Weights of a small spectrogram FSQ autoencoder: 2.39M parameters.
Rows from block 15 of the encoder, named by matrix and row number. Rows with one number belong to one channel. Each number is 128 + 32 x the weight over the matrix's rms, rounded and kept within 0 to 255. All counts start at 0. Numbers have three digits each.
# p10: first pointwise conv (encoder.blocks.15.p1.0.weight, 256x256x1x1), inputs 192-255
# p20: second pointwise conv (encoder.blocks.15.p2.0.weight, 256x256x1x1, transposed), outputs 192-255
p10.133:160166150069148099120142162076123133104157081127186172164126119080103106102155148109108120140184115106123159107087119110106120125147152171142112139146135117105197115085116145116111159164224125
p20.133:159149116104131127088110150209108144118116116128127154123142140169141139173106151095171135098119149157134155095113100135107084109084115186168125130114204130155153109124156116128157102119185138
p10.134:113122143070149111116130165207104134136140069123156120089136135133145138104145166151144101127132147135111173126134105117173103088132080144111076103154140138120093111178153138104094117100091079
p20.134:107121116171126161146129114161105097139121195130155127167120138162097114147094118119147141148152105142137154155137133115163129131042101136128121148132122160077130087103145097107136110170125118
p10.135:146087124082098079163132183133183103176151140128159190112177104119121131163160104088101136140114172128124112159059141091162082134095124163119121106160065148096125208098110109109131135081109115
p20.135:109173150133123086154161094148170096114118163177136149147129114104169144099115150139111125186098146066146112149065131129140145143108137098132140074139105097106070137118116094138150087109119118
p10.136:176144147131101101119078088119141141094108153130149094138175145116144156121098110103116123147111172085135130143171144121116064100208106201146085126091124123136118159232134127143107124161146079
p20.136:126168176118124116182099127174125089117165132126117163073168142137133151151103138147083129249129128082234139079124154119098124100119122157140151136100130118149089090143177137191123151100139129
p10.137:168115079132106141164125159136123066125064115083205129094132101129107137167074168081148125113166106123127140120115143137105106114096139158150088162183151125144098133168153112179098173119111147
p20.137:125152134127147163128124184062146111095129172077151084171132142076178132103102080075062151083129095144110098115173114152146116137137117129127116164124180139209151060148099180099128092087140127
p10.138:160139169137122154130160066100119077100068132114104179112151107172100112166167143116164098154135103126112083091186107197076117082139121122101075119122141126055114169086090129166165028119095094
p20.138:076149142169106102143168138107127123156058125113150120092169167199184102131117078113075092120138141123094210150099135060148198137121173145140113155051098105087138135113112109175189133191119129
p10.139:101115141134151105129167140072138106112103078146114123125110171128107156135072133095143121142101078106126184095118091118185134113180116118142078126069160139049085119136147129078134066157143087
p20.139:083105172170123129111133136097111104147195078126149091130129129137113147147065105130108093169070117167152155121083067131110058114162161139082157115141132141173190129165137095115082112111136133
p10.140:145111144162127139135122131069129122140126109174064100111136116126096116152163143156071128139124144083146092156110112134199090166117175120117088126102130106144139138105124063164163118132123146
p20.140:136112133138156087152130122139116161135119142168106112127155109144124140139061113134181119151115152100160144131137137141115128150135141135106138163102095023115145095069134124129126116157118082
p10.141:067127085210116122165108120120107113118154190154133089141144095083159130108127138159151120102110177091079123143129121138118115128100159166149111111141105141113149184166090144098154131119173140
p20.141:184079092162126098127163112161154098051124138173135087162148140064144139137117146123067165073162096128094098162160117194159146116150146088127126085080044160148081186142068107115126111109139099
p10.142:068073131028179186133129129112114125129102193159127100181092045140148141167150093187109110109178159129081120087134099110122085089109163124099124120200128131203136173135121119103127151121139096
p20.142:084128098173168102167198145154075151153113099110180057071113095196136059137097153103127055117162137113194169142154150084094159082129116130098049121159187177023163120109155094093146102200114138
p10.143:131090093072135160108121146162141084105098087156144059135140125152126142117054125087158100124142118184160143116200157134194159123112176159159105142107100088162108115233137170161142124136185147
p20.143:127159101144115128119114081097109121128130045163134189094108129115132172040160138137086158146157084173169091102059164122127145094115140154151102109149115174120202116125180103173109142139171112
p10.144:101094218088159142103116110145118106133139125155149124117130186068113126184129137149072192225095124136079064059104078127114061108129150188105118100087104152137136064132131117134110117124115094
p20.144:172169108153108108137117162134128111100130140111142112139122093146098091105100162154103092151096133130087078145097107125145115193123124058116080095050142084105119127120135115122173156109090142
p10.145:129155160090101096150168185105110147076172158169192157106213124151140131114073177144130086149120113081117179106126121146173124170136108116160160090111118127109151146155195142147089174154085110
p20.145:190189100106134101140198146251155169125117109184105124110141077129075114114164154142187127159146156155082071121145133152100102173093138190159128154111149096094170107137176109114183141078154133
p10.146:203108124161134126123141126093101120165096097151128193113188135134176104129086088137142131182198092091163143094156111118101138142091114151112135125178095135157172143145153116115153073083211065
p20.146:114092113105127085167086113129158135096110133125140103166125145114137094127118130100182085113173172138097084150145116141103149101115130109120106083146110093179103158126132153125110128108139163
p10.147:113042150076208116102143137194107075132182118114140113192100102201187065094156085140147088110112088161146114151145126124141086123168068130121168180118133105134137066139170111147170109160133178
p20.147:149140152141145127146167147169139145140121115111174127146102151148140125158158159109161123116079147104106105138075172128196122137129085124134090163121147153171144117130135176142122117119150078
p10.148:117128104161110116255050064109158149075156125109130078157142166165138121140099190150128139105141128119149139075130134187096136140134144109176169135132159183177114140170139149128109089129185052
p20.148:122140151134171113127128122134111121146173125139171153120119134110105158093137111111139113128175144166125146097117117107138084170096096122210128175141148150149135107118087109123112131131113121
p10.149:134116109123133150125141183087130138130143124172149226094149116121141125080128090156159124142109124130178160094122156151172108167131166179149168139124136100192082122120139109198221091154149138
p20.149:137154105175142152144110136100113063142089139148144154148122087149128136113117140100112126144156101141134098092126181133148179069114134136135149121141152097196130177105102115155128134148108166
p10.150:079077139151148132138091076116165216113170171146075115151142146144104159132197136103097172159097090127199114134165116096147148100145110085123146206149155170165101139117146093138113135059145098
p20.150:101117130169142141143153134134165065126144149087104140071153165140146107106172194098115114149087156159141083110184110133122151121105140142120085130143139073092077083174156149119107110113063122
p10.151:081123153129122120117122094189107116161068104065173104094190191074108082114127145151159158125136107120094121104169124125113154080173128125124184087087149153133134122106175081117103107162093145
p20.151:061116123144083053053088071105087112099018101151117069092133080075146146134094079101138148099079125143207166145124115135185178183105054142068132094114159174134104117186183203136109136132128129
p10.152:144159149114143095097105190118111063142123169173142089102131092140116104092183155119124157139183123046121097174178070124141100128117111159141108111111108139106143098113187086134140128086189118
p20.152:153132104109134090091083140150113135112113151131074113151086101143144144120135135122093104141133117173135107109082129146134156189097122152131136141163132135134173063100083113103107091096103101
p10.153:102080106130137130102212147144100110164142111114113064093127143099114138092133106120114185094120148100121148149150108116146139120130103121114085064189152108107123178186144057168138129149142119
p20.153:141134114159131172204151136108131188113168163118128132156113064181172173109134130124122146124137131105178140125120175134065110127117109103136109170138135111130160155174126163171159157094141120
p10.154:126141163157105157155168126145105163068155088126105195153086100111153092106127166177182113124154095110153030111101143143135122182146070101119255177086082158120104133175116134108142121121185138
p20.154:145094166131104084094116125139115137124139123168143133082117114101106136090138093178069111136163164147084143122163154124165161111151149108111126083148123150124115107083131141083113150126136123
p10.155:128082095128095162151101148171118133148085108096165135088121136139140090142120098156110116109133102109143108090175119126131127111122145139088138212120077133105143186136125072157104143149129124
p20.155:072158087114107100151149174079145136144184145116121150119118147122124152107150081133124082139126082138131035115116143149167039134036072101121106083134115128105131131145119185123101144164160129
p10.156:063154105124198095132055080082110183196119146100147179148095107124068179152177131122109117088101184163127143162113138143116118153132154180146074153118119127118123117133167159081097143148113210
p20.156:101151130090071117118151092153193149109146152129119156120104136138132150108126143101065173140080126154105137172174141147119127104159135077118148135107103129119142089141133139073157104075130105
p10.157:118123107065106070112073151114218060112130114183138106141092096111147188139071118132110112180209112088128138134119029129111130142185145066183118161180171148156149114124187073139077107145167127
p20.157:134130110096116131174096131174148167140108128129137122144111143152143136152144139136144097159109123122079108142174120140160084172115152121125153194093120118121104181091085149166097113140124139
p10.158:114151125137139142137084151124100184116111144100145136134211136086088081124135169126088143184151130173105184168150160099104126166110110131184110154096130107150083142176189161107100165188155199
p20.158:127149106178164129152165114120103118113114156109110152065095170146210157076144126177094095101127144129126097088156113103155097162124091110139107160150138118166163179173171168096163148132163178
p10.159:141158138157131162114203126138140110156143138165118159132107102121119148121135141143118167154146131113148152121134131112155162144068105146109110154110121133143064153185102089129166166199117117
p20.159:129095160172184119156105116108167159134134153135117109131171156121115129147083170080167159125144155154155121158115148142089131117179142116135139108161084146092150176134171108133167117098137115
p10.160:197107131096165143139080069122090186070094127159120084123170137099162049075177121157126145163178147082090144132199090149118093106178168162127136187117151077128139124115119074124139110154169088
p20.160:131108134153086146111095118113136144114052136125155132106130098168136111134108155153127096179150144093140119144125129143195163220138126156119093103142134169109140104136118146126097076129112078
p10.161:087095173146106135139119117152056146110130130115153146119115097107108110213117119137152032137134160081153127073193153150128137139164134141143128121124129118135107128154123089158165129122185121
p20.161:143191145127087110113194108133203127107163129103163082121158113159172107149135143128085107160116077118118101069151121116128090114111143094110176112102157156107101203083127088160130086177227095
p10.162:127095188134137113151117131110125077152118130098184159116109124088141180120151129160121124157136179110158163085145107101066161125143146179138174134136147104165112140118119126084116159061150157
p20.162:117116123147163113091109101113102157144091144108134159138148044122137142066138075135129186127114145094094116169137153121136169115194151144115084068134137183135122093125108112148148147189119166
p10.163:098138163201138079157083073146156086170144143148103170183148147206157151151156105057137164109131127049169076117151153153106091122091098117144178131147112074102084094089129117187136134139117099
p20.163:133119081138100107188059179093117110181093161125201086153147130081165098048113140152165181107136108104081072118115174144155116132123114118153128188114215145153143159084113075113109092098095150
p10.164:203134112100080151067113126112145134197085154120144077132171167177137169107130083177122159146113107128124123107111140108118113128103125086130075135132104090175109104154183113111152123145111122
p20.164:125075075159152145197099127145126135154086127181117110115087210125122173168046103175087124130106134142149124142113085085101184073156179133118101213111156057150059093137171149177135107128125142
p10.165:163133127128130139131168108136100094177145099160140130139138157137104118104146131086136181194140089060135118151045155161182157061129103096125149092135096116128117172104152161126081145155056076
p20.165:142176129075096126072161121123181144151144124113099134102185159079169069132088085117178132120082126115137212108119084150158135157122119128104121155181168170115148180168109143168078135129135175
p10.166:097145098156147166120141154154150150194111127123144170116146142165087133097135137146128156139127122134139128165113145092136172138157172168087091128160108171126116132147142103063112175183148189
p20.166:084251052135214137107120114147166106010136141072142114115109140131222208190114125082085064116115105142075118195161137101109161072153179214124175090135188199116160083141135035149100170129050127
p10.167:126123123163138149167147156168110120139133114144101172128098067174116132108110141176183160150169157095149110106101158130089078194173125150129124149128107104131143151117087077146093148091129172
p20.167:134083152174084142173127097189098087118193132151114128114104076129153093174141170100066185136149111119125136136117134155142120115175154166105067118086157110160150129109140164109131101128129111
p10.168:103153130202119160127100091113168117184128116119069095107099119124146127106081132106164124117116146136107078133096126133166112118209193122113146215107113168129107148145180125131084178177133152
p20.168:147110193140143126174112076129158175150154157135113156097108096012167179117164165160136225167124112139162079128102139133154107118112096159128101142079109091146103117110112108123085150154163080
p10.169:068121099137132145117126142118160131143102119164159137175166124149117169180124130140124127083158133176149181161109139073118115154161170149108163166139134115134140153152160139209113155107120154
p20.169:132079150138140149168078146103239194236160048205232198099083175084163103084151192165087151126100171145185204126144157196149147147182116177132162088161097136115160121085114134153131162167116135
p10.170:249110138106122141111111134109125174123111123171183120126150095115121098185086117114121178110120128145132123114191123111124102108179166123129091154124136107113123142118126135116146093117156155
p20.170:166184136177099106184070116083109121135176147096137146134106158110145102130144130163129146163139149130095142095078159135197130144164131174158125124161194136103135069187112094111151068074129130
p10.171:180105137210163158113194115139069197170145167079176138083130085142198087152117111091132138113131115101138142090168097068145085106093117138090114132109139083104090089135150142148113148128141082
p20.171:185165127078149140160134147102123115152121117142102158172141088121118112147162126132203113095078168112145074154079153129137145112191129117123127045129100139099100174138177112117122170069093216
p10.172:178110124201164135081113154065108168175105140075132082135104110065160093121146125154101135133072172159118091125184134120126153208173124129175162101158129107107131195125145073142160146162121191
p20.172:102146151059147185135150153109181093089159166125115118101097119083151122131106108113109138109111158111183105135149134119139155110130134224076111120160133144118145086111220069205122117155091079
p10.173:150122137119124194100116191062161145159173137188114172164149122168120105133157113136137147154166082136087112089169141068122092116141134119148146152195097124186219098119116105157148130158115158
p20.173:148169138044115074144068175153111108126136138144179101069155114178118109118107116160121158154098124144125092154083214138138153148141153116103104086135156150115154100140148079077137136113083168
p10.174:168113117116129078102141155124161174119084130193172138101108150093170128126132122121125183198166080135127106118133204064139172132137137119070101064120112106134143123157129150133119149132101111
p20.174:122146153103113158131072094193138114143112189115161103076120093145099153102165141141073070161148135111185115154177106136049109124106086197118164129194123167120067130099153127151114106124143121
p10.175:137157134130128121165075154158166138084137168151120138095134106130129145100110124152070169091085108120116154132135093164137121158097160157181104071123170087060153122115142115106102090156039160
p20.175:093123163145115143082061144063095155185140102105140121124136156102080126121169125111132133159092131103164153134072101128044128151135123121112096124098126126177093092171147103071152101119141114
p10.176:145113078175100167098161110130093142156113131166127149131202164137185129115129116102142141164137129155143091095126106118108131149159120139117119152066150129164131094115121098111134140071140123
p20.176:190111090144112117084123203089198146160165131100189172142086153121137175203154084138088101170051106168118191084165151215078106090149143112137182209141113098028085181093150169112116067089115130
p10.177:127133133130224098080110108158119187110092150116126145118096153122141067171083140132151077132126147148112167131137116080147131140073104202135122128067151161102048159095124213129149139116156130
p20.177:146116099129104126130100116121136165119136108130109153105115116172076177107134119119080159096120131085136140127131086121151161152141168099136131120085057115129122113134093132119129095085195136
p10.178:124096066097145116100094140156108065151182159107096155129080090114126093142116128151100140098111221129133140176125098133125148113163121109134189107116124125099160152139070128113153103147172169
p20.178:054143109116201065107157128102082102178142113109067140117118089175127150116166150136131100109168093121128116138128131168164188111143129159081132228100151149158184128139111090091100140126070163
p10.179:125145165086090206105151160091123173142104113150182123137131080147108119128165152111122094180113105121124088168155201174140149176121106113103131147152174105084150126138117156132175144097058146
p20.179:121121145104122138120160147073110119129104167113112151122098113090117085158105103155121168113121151167151134133188124046127100105109087151108139125097112135094132130126111195111141119166119125
p10.180:154098124108135164156137170133125117126160120158152138165131137164120092168081118147124090130178154125133122149161161142088175152175107123102146150131150088147087147119101104180098143143151152
p20.180:104079124121144130143156123150234151109111182138095165151151058102067093126130114074155144110165124073106131140153145116065210145090086132135152156046139105144158162145194139098060146156140108
p10.181:143077136112104121168134151160171151133138124163157114099088133163129129124180155124113162135159083144126136135201141105191156097142122146130177109228149127106098167173148106154103163139096141
p20.181:193115123110105139106116180172079154052110173121123165158122152113170166175102187179124128137166118096131081137162126100168124116158126204173161168095159203104149180128088124126150147153148125
p10.182:185108117137154113068130078136185124135134133071195107155126179070146150139066118201152163090114101122069128120127122082083180133131158145117142151078132124099099158159129161168090133157080173
p20.182:176156131154116149130200131163093052133131067103102166109213117133087137134156200157127156089110111110080145154176084098096051160192029090134096173131188135105170157147096096156086118181135109
p10.183:130112164162151122098160091151125123146165136154161167158131154124138135084103145097130149128129128161115070121067131148159125045174128111150099117081126161125154064180192179109116140160105114
p20.183:125132160098118108120163095147140108143177143131084112060084135134093137092069115167121107130137079109144059103167166063080117160124140141149127121117110140153145175134081148112193136164154134
p10.184:182185120105128144119132126154141146171148179108086117125077173126148151116126147084122135121086168120091105085084098187161103156131107164123135091184104120125168151118118117156150116098109101
p20.184:090163171167056085143106112058068107109188175098192156085102105119073117075129089164145118091102106071143151127234190076109080077127145100175091147076133186106115135153181122098179166126117166
p10.185:126128113054094183085131122113081159130087225163129105157156076098134179155104092100137133106129149113076163114141164099110187119117146138120186170150098134130117127087151140145114133128107218
p20.185:115168095111086142112123070103158152138046200159140098121157106084158118109098156168139112180120016118144122132062129129161131161086100181178073121207090130102149160195205178143115077133114059
p10.186:113164162136121107118135108124100222124171118140127121145084106150126122144159155105098140112154142109156119141137122107096118127139127097133171097156128174137181122098125130098067173182148149
p20.186:090151136180081119196151122084135063167141139081106122076075167101106104028109114089092110107110154113229098123103169107215125145148152099105099076108094168175092059123030177125165163117127141
p10.187:127125158141097075074143087102158131097140128146103106110146154163113122187102160133149125133113142082091150103107181125115124127063169165125111173148152082160151117088089139147130176137159185
p20.187:166063188106057127130163118097091137145162107121129105109158186160139135121151105113140098098118107178143108164131134116099159100123102107075107121116135097095129146145159107137087115155148085
p10.188:163120119070145167087150099116177142160124111120151123127134118149114141117108059117109134138142102106144184105169170110117165101094108165107136124158124090119175072116115097111182161088173164
p20.188:104170127125146164090138149160179130074130142106129152129074211146143078041165106126128105102105100149165117105142099108145156132109117059123122089175127170080116162125141132149157167139128129
p10.189:099129084187118173096112079173123140141119107184058100106116101089163094114196168143141004209145117132114112120085152084137095085192156114116149213106101162132103221100126169102124125186168097
p20.189:140122147112052140077094154156082175112163110114098173086122136145115128102161135133129078150114139111136152144099101138136115139111104087112111121090154166144137141161132112094158069135164158
p10.190:135154143129157166126069107161130129121083123110190135101066060157174113138159185115084154107154151143157152155207144100103150134114126130140141107151121112109123121096136147099173176132120135
p20.190:127130092062124157141129183124088097101122096169137151123127104114122203140112099092115128122103112133102188156169190112142113133173112093041089126136062179159116150158123127152129148165160137
p10.191:111121143104233181201084113096119123171131146176065160127122100148168095088184129153090119173119178116112110131110136154137164139042137108155108174138168123099122119172151150154070123105131148
p20.191:142081151121197071091157077108130117095142136110149093135111119131128127151128110127128132145228128163189112143142116153140102163167117154112097094118094112187128112132097109116100117098129126
p10.192:196136146085170137147125078130110135147163095114111165111147199127152165154134115150142123159158111127096139132145153106120122169164100117140142094128142149114133133130156085163138133163129130
p20.192:169119162143125125159108083174110124110155119105210135132100119152137159135106124171178178154126130098132117066218095071181098144149127124055178119198113119079135123175171129125114124150158119
p10.193:134125102232143101110116085104168119183106195102141168106214143119139140087129139108155146087128148141176162126145138131156114177177094147149168188141104181147168145172139140141141145136149134
p20.193:160152125164160124129124138102192140112119166104147190149145147069138186129046093115120123136198125128175139114088097110112157132152132177145074225152199144153057152138092107156122154084131156
p10.194:101093106081112136115100108089152095168104151143128059161164170138156177128124124137110129127111108123152196150140110052164143114120146141120117134151136134162077146141149114137134128191149125
p20.194:115172123124094110109215119097111165141092110176135158123088167137170088135116125143146132150093155088112095121144109097160067105107164103082137122153171159127107153096149141125166138130135120
p10.195:123131130086072045109168164134118115072093090171144164122064135112102164128068096150131079147103086115105180085164160151102141131101127126113097080125083142174096106147193110096102136112158155
p20.195:128142117107135146136119151126161137134065142111129138158103111122115133142117167157149195130076180175221105131124155136134067122124125159135154108145075161123187137131104126168104132185101160
p10.196:110066111144124118085093107143157117189107109069119116138104089183117119128126183107114110105166118123116105135081094079160175123146131051120122113142181115162151162135186138151126081148109178
p20.196:151121128131132145082103110165140151103208114146207145153171131123101164069164163185127070122141090120112126127148107125175150056142106175122242115140113230115139121180147155170084115145206132
p10.197:203171164137157117067146135081102149133117196227115162139130091090100118088180065182102184122118116130162161118182178170157173115149145153128129100135103173154095114132138080158075100107120134
p20.197:107124139139164092141091167160132103107103096039111111092160124196061128168105138128096128113140137133101113139144110121166083084170136154100131214168172116172131118058142143144121135079156119
p10.198:099089110166114152133116087137138142119138169136099093086159177107077150205143178152124179112156080115060168097115119112129116105111107096142147120170123130129160097166173065101072097089120063
p20.198:147128099071116110090115101202125138133123099146134105134187116053124033109099075129127047102150158092134077128159149140108068164051140110181146141137113076114099134098109107112156204122145097
p10.199:124125125187134130178114127079147130174091087141152174107153155179127159106100124105106108115076123153100143152141111133135127149125139135165131114103156130133112099132147104117170109136098157
p20.199:161181118101128132105177191169102140159160094157084159163155102140215130126182168069153151122110086124148144141038131055058142175139083149108105158200083107139122195131151083184083140069198074
p10.200:067109163081129145070135138183120061109098152102162127122104134107192083109134118070098103080145147103149127103132069132081114138094174140163140110095114168143091143111127150107134139123104156
p20.200:160120094201141085104122137166141124140147046170148140158087090185131166100139081158114143111208129117081142108180127121119151172098143153128129103159112125102110083096121153130137173089103124
p10.201:169124107168120120110103091085190095157090084125111108153140114140134156149096145100172107110162127112136093151141146172141168089081194123199161147146137146083117129134172154089152128162066151
p20.201:178129112138130083115138173093119113158203144149157129065094113168091095113147111183184129067145116115229175153131190064157145089197099153115111131145146189151138128100157084177170134159107156
p10.202:182111142082168156190119168083067142155109108101169150142109239229099063097104148141127107106113135098097124135099136123141164187140049095122137111127149134129196150110113165147151114113128120
p20.202:142164156127100098135081163114125083123069120084079064066023142107104106160122076130113141190027156175119094127089099134167120145085120153106119077190109177168110105145109128081133155123171126
p10.203:100146123140109189116150092141123055114115090131147092103146158144106153096133106122173199153089118092165132149110152088148197128131123085062139099115157068113088135148139089126166171127157049
p20.203:128084105187147128100183130176100146166092050175144095133130119158100108146086088134143144181132139149123108138086051099125158115131104118087151145158172087192174102195060133103096144144098075
p10.204:100155133088100168103166120126116125055178171198096138142166134062126133124128125146149090093141179136171155094121074090063109104152120137092106163118138073093045113140107147100149090122118136
p20.204:129141149148145163125144148157157111139168110058185151144111152146119124106116153120149123126156144132099147143065156154093152090164153106125131098099142163179130149152153143108093157187112111
p10.205:079093121095108103096134121163110090147222091171115155104152145136118165165136092135161078144210113137137151173121130078156157112116152124125124080077115137066206191155148153149082120152137114
p20.205:112142120126098148126135079159072146182156145141173148148148144109108099135123139149127134115169131087167154123145129092117127139122106085110130106080079154079155159039115105142148154162122158
p10.206:093136106139137136120176100147129125124181115110075191142111159122096103162105097128109091136167098146129139125152155111117077103155095143146087137123117126108107117146170091103182114114076090
p20.206:161172124093144164195098182124164134120127110169128111143127163063172134131124139150073105144085087189088081141077106094146141045112111140126101133136164128161134155120067058149127112135120133
p10.207:188175139149117129092098159142090122138126148119151112189128124139149098136108095146121155168165132114139140178149115108146080133183089069115121128119138089095129135087129170150193112172172170
p20.207:179083090184183132116180167153155057102112115134119154101147123088099083172152122125106123152185132135166135118154133105113128135146155104131176118100171078164179119102186135174166155059170081
p10.208:150124142135117129111119125107082094192066098107140095128130111117112144149115122131163095133109065158167169125197097114159094174166122044122153144069117130155122163114135127146189146234062120
p20.208:131148131110137119119166115177116116131141217111146096132106154155100173089071127129227122121165141131124152111132132153138147173119117055108152098089081145144129083188086100150122134101100145
p10.209:122103074145159171131161087165086156156139098189158223095133121161141161125111116127120132125146122094099115094122149093090139145160171179128141171126145102087189109096092101101152133158138054
p20.209:108132120165108147140163120074167151115114113106094135166110112183092107136123130136101185138121128159154065131100116098096102113082152075200077136101129166131112155158114153064131179097127076
p10.210:067121096137134115142179162112082105117147166091147113091125058076097120172151077105135152173207122089145118156120067126170110160136119183116153113212101114169127184200106088150125130133087191
p20.210:099123148129182143151149094129097102116127157164126078188091147151140156138078149126111103143148129094112112152155155139110154124148154118136103109096102119102136180212136111079142158126217121
p10.211:078174116107126255157119133068170074079124043177112100134093135182071110084142160111163163100129155111138181116109159139136075130147076075072105147157169117116154133155127102062116126124143081
p20.211:142122130132195153126164094180177119095124169107094112163127099089143185162182159134115096121136148123160106095099180156122135138145147109090091138129165145125130139162094085123101181156187104
p10.212:181127101137173118089101142169116114139118155129199091133119087101138161097098221099163087106140118112110156143191089095118122121168126116110162138130163112065121127135119152173143122030133136
p20.212:074146136196096145064154156089167109122154132094176135166176085164119121112086124149165115126104124119114179097150138106105213100106081113134116119115158146104117100115104142158154080148146106
p10.213:112100194121097131073202161060102118169116132110153097098140192155126088171107114072216138119117132093124132133100186122076133150146148130127091146115173151155124109099182155146094143164131081
p20.213:147125162042159112132117140110166127153127117128105159131083131149141125134053177141142166092150140140142107112159180119126048070139112069122117151160119116158120139130091060066133092078109152
p10.214:062113177093163193111102105167059111147147090111112120109066130074100153129089141086131112121131123139110112109131160182072124071159111160089144094205109148095191123094106104122135136128107118
p20.214:154144121135164113160140123168165128121150124109099152138099117083097138156079143117131155104179148139132117136170154117171150074123157111175115087114138132111170153092111071095115139121104161
p10.215:156163061080140128154157098123151187123138133111167081140135118164156068040115117082131131133106152153152128140118155153045182126115106143117083147150132153096162160116132143154108135129135184
p20.215:190153161157145123104109080155092163055136134101077121143157130111140150127159165146094142152199115142143154159125137106085096162124149131176093135130108074224063190157055116144104135125108167
p10.216:074100102107138133148198158188123148090151106099205197138125050070112107153195115158106119138110153130111106113101115133108162115113175119130040138135135072161199140121157166175089122124105134
p20.216:075143149119192120191109135181109132118128159087164141104135152108101140084108127154115104138201154134108136152141155142070132139114123142128156140095140128061086124130125169147109097080132122
p10.217:126134146137147225150114136120132156102090127134126128111125108161169160189092170126094152152162186136137160130094170097164102142129169139092093091156111115141136149132092153143106190103131151
p20.217:096096154106170078083070058109090086157136158149072153131121083194155164144124154123189111124138122121165075102106157138106122142104093171155154159135121184141187066075111082164119200078088109
p10.218:122133132165124208140130133108094118145166110100148107145126158141160109154143138145152101133158119155103069143108101143115165137158093164153099137130156100076113112076054155171079109128120183
p20.218:164130138146118126168143110149121128110137143132107128143201141112146129182094129125121113118132163133174110135141110131157101111088115148169150126144103139088145171174152093145145127104129084
p10.219:177128123146158177171109069124122139208141086141155198148178135091091122189160095142139120139106140109088147112240146134114133116208134155142174091091119106139096044100177162154176142107141096
p20.219:142129147074088175151122108157138144130108189146120131208166140062153219160087191119150139110136150152141138185180121174089176114131131130094144096153067140090148107091154180154096077119174149
p10.220:066152117137173076107121152120147096103106177174098102164151111165137147100068115087091144119111148116173118066117141153118138129154131130132145153161135100122147161125121111126097197141086113
p20.220:097152155087139115161121141255137085149119122142098129135082140105129114094139161094150116031128174189126155142121128075100095168167119142074212102149136081126133155178101108137170083155135174
p10.221:134079135126165151130091108113150154163106124154121158116131093104110148104094087091132157162148151132208144116092132128078075084227149131107154119205157098168103123168176122116114126178066132
p20.221:136142117136058134198047120107160116074141155122159159110130145050121134137119116143170071119093147120144155131129153123175120098145124158185109129210130086203137148110119047141108082085145128
p10.222:125115113032094089174127095175129091099117147093106157151101176176133178077123165137063156160161111133088097116136164163162135128093083142178151062162097228123104143142102072163136147169166135
p20.222:127083169148094157096155137165194167116163082142130105108121119172124128114153148070169125120146161154103138133080129056134116164160171088097155112148123148109173153135113154150130160109117129
p10.223:104053208100123121152161122130132076113127119151131126121120073101124148087068121100180122078103056093129114152105105104147147181108142094084103214145154149130156138154116130116118191153142080
p20.223:163157146091118115161082122115140140157172158156130092119145166138149083143118146134122141094131135120131104124133105180136154128124137102108143119128127087095159126170173097140125184123142101
p10.224:134120100113139074129155184126150130142125227108063131137105111114139145155222139122103141154094118170115126174157143070166128080175101152119125162127095140085094147112097133120154086140101146
p20.224:142147098155103153143157090137130166110101121171090165136162107089182162140098209157107140110174172127159154100132177099068189147111137141133086143196124132137156166100107150153137142175161119
p10.225:109099136140144196162088103120140185128093117154136156137137116113161155188099164125141130098108142124131145120185119115157113105154136110150123128138144116113134108132114135146132140123108122
p20.225:115156168145085118059185163121109101115148118102129125119073091139118136104139189134158136166127144201106172177100119112065122152154135111136147131129087120112093166122117096141139075204132134
p10.226:114125188121125155154103116142114078165143161118116135156114131150114148154122142125140181142133129136108099120149107118121194099144095117127115163114120140098158080077113139154109098083157134
p20.226:122155065142163163086094132149086154166141157110149108135128142098160137125172118136135196075188144129115125145120080152110133093152173135168162105103128202224110102123142132133123074145137103
p10.227:097116102142090092140163128127158167083130097108176177171188107165146072072080110105100111048165160116162140196178115066170110098131169175152108148049143155182103140085098138182102140129084099
p20.227:034159137134118136137121081155117061146123116110143083078112151122131161170133125140058093145132096122169161093022139112192121101132134000148194064173133168199116113182057172131127081174084113
p10.228:085042135127158147109118137117177028097085173154173136182120160135139170147129191114143158104141137126138146072141134123219109121136109086148153106135151125130183117092098107181172162144137161
p20.228:143121110098100074086122074158087111124113149164140111163151106136135048131214148075194114160112149149084154134119162129091191089161138091098093169145125157171131193167117152113120118122172076
p10.229:095068104070117134156183135111136160194125139130094039126141101147157148121118112098169070135119104121125122173128121146126180095108106154127066103111172114168084182133165128116147090094144123
p20.229:140179155145118132103153105059128123120098156180107120137132112115102130116080073145073156157144119129099114162096075109117132136189113120114151084125127136130141124121145159120103114152139104
p10.230:100070100114099156139194148088113070203171095091114118112158177128170177117137167160148207140133139131133140116182145091151113149109062137123149135161095114126101097116157079144149151132089059
p20.230:124067152141153134168142125239126111136138136116102240137146181123181098085103131080145103098222181123110115119094159070176105158103108134166187122088113143085168137129113148203097121135079100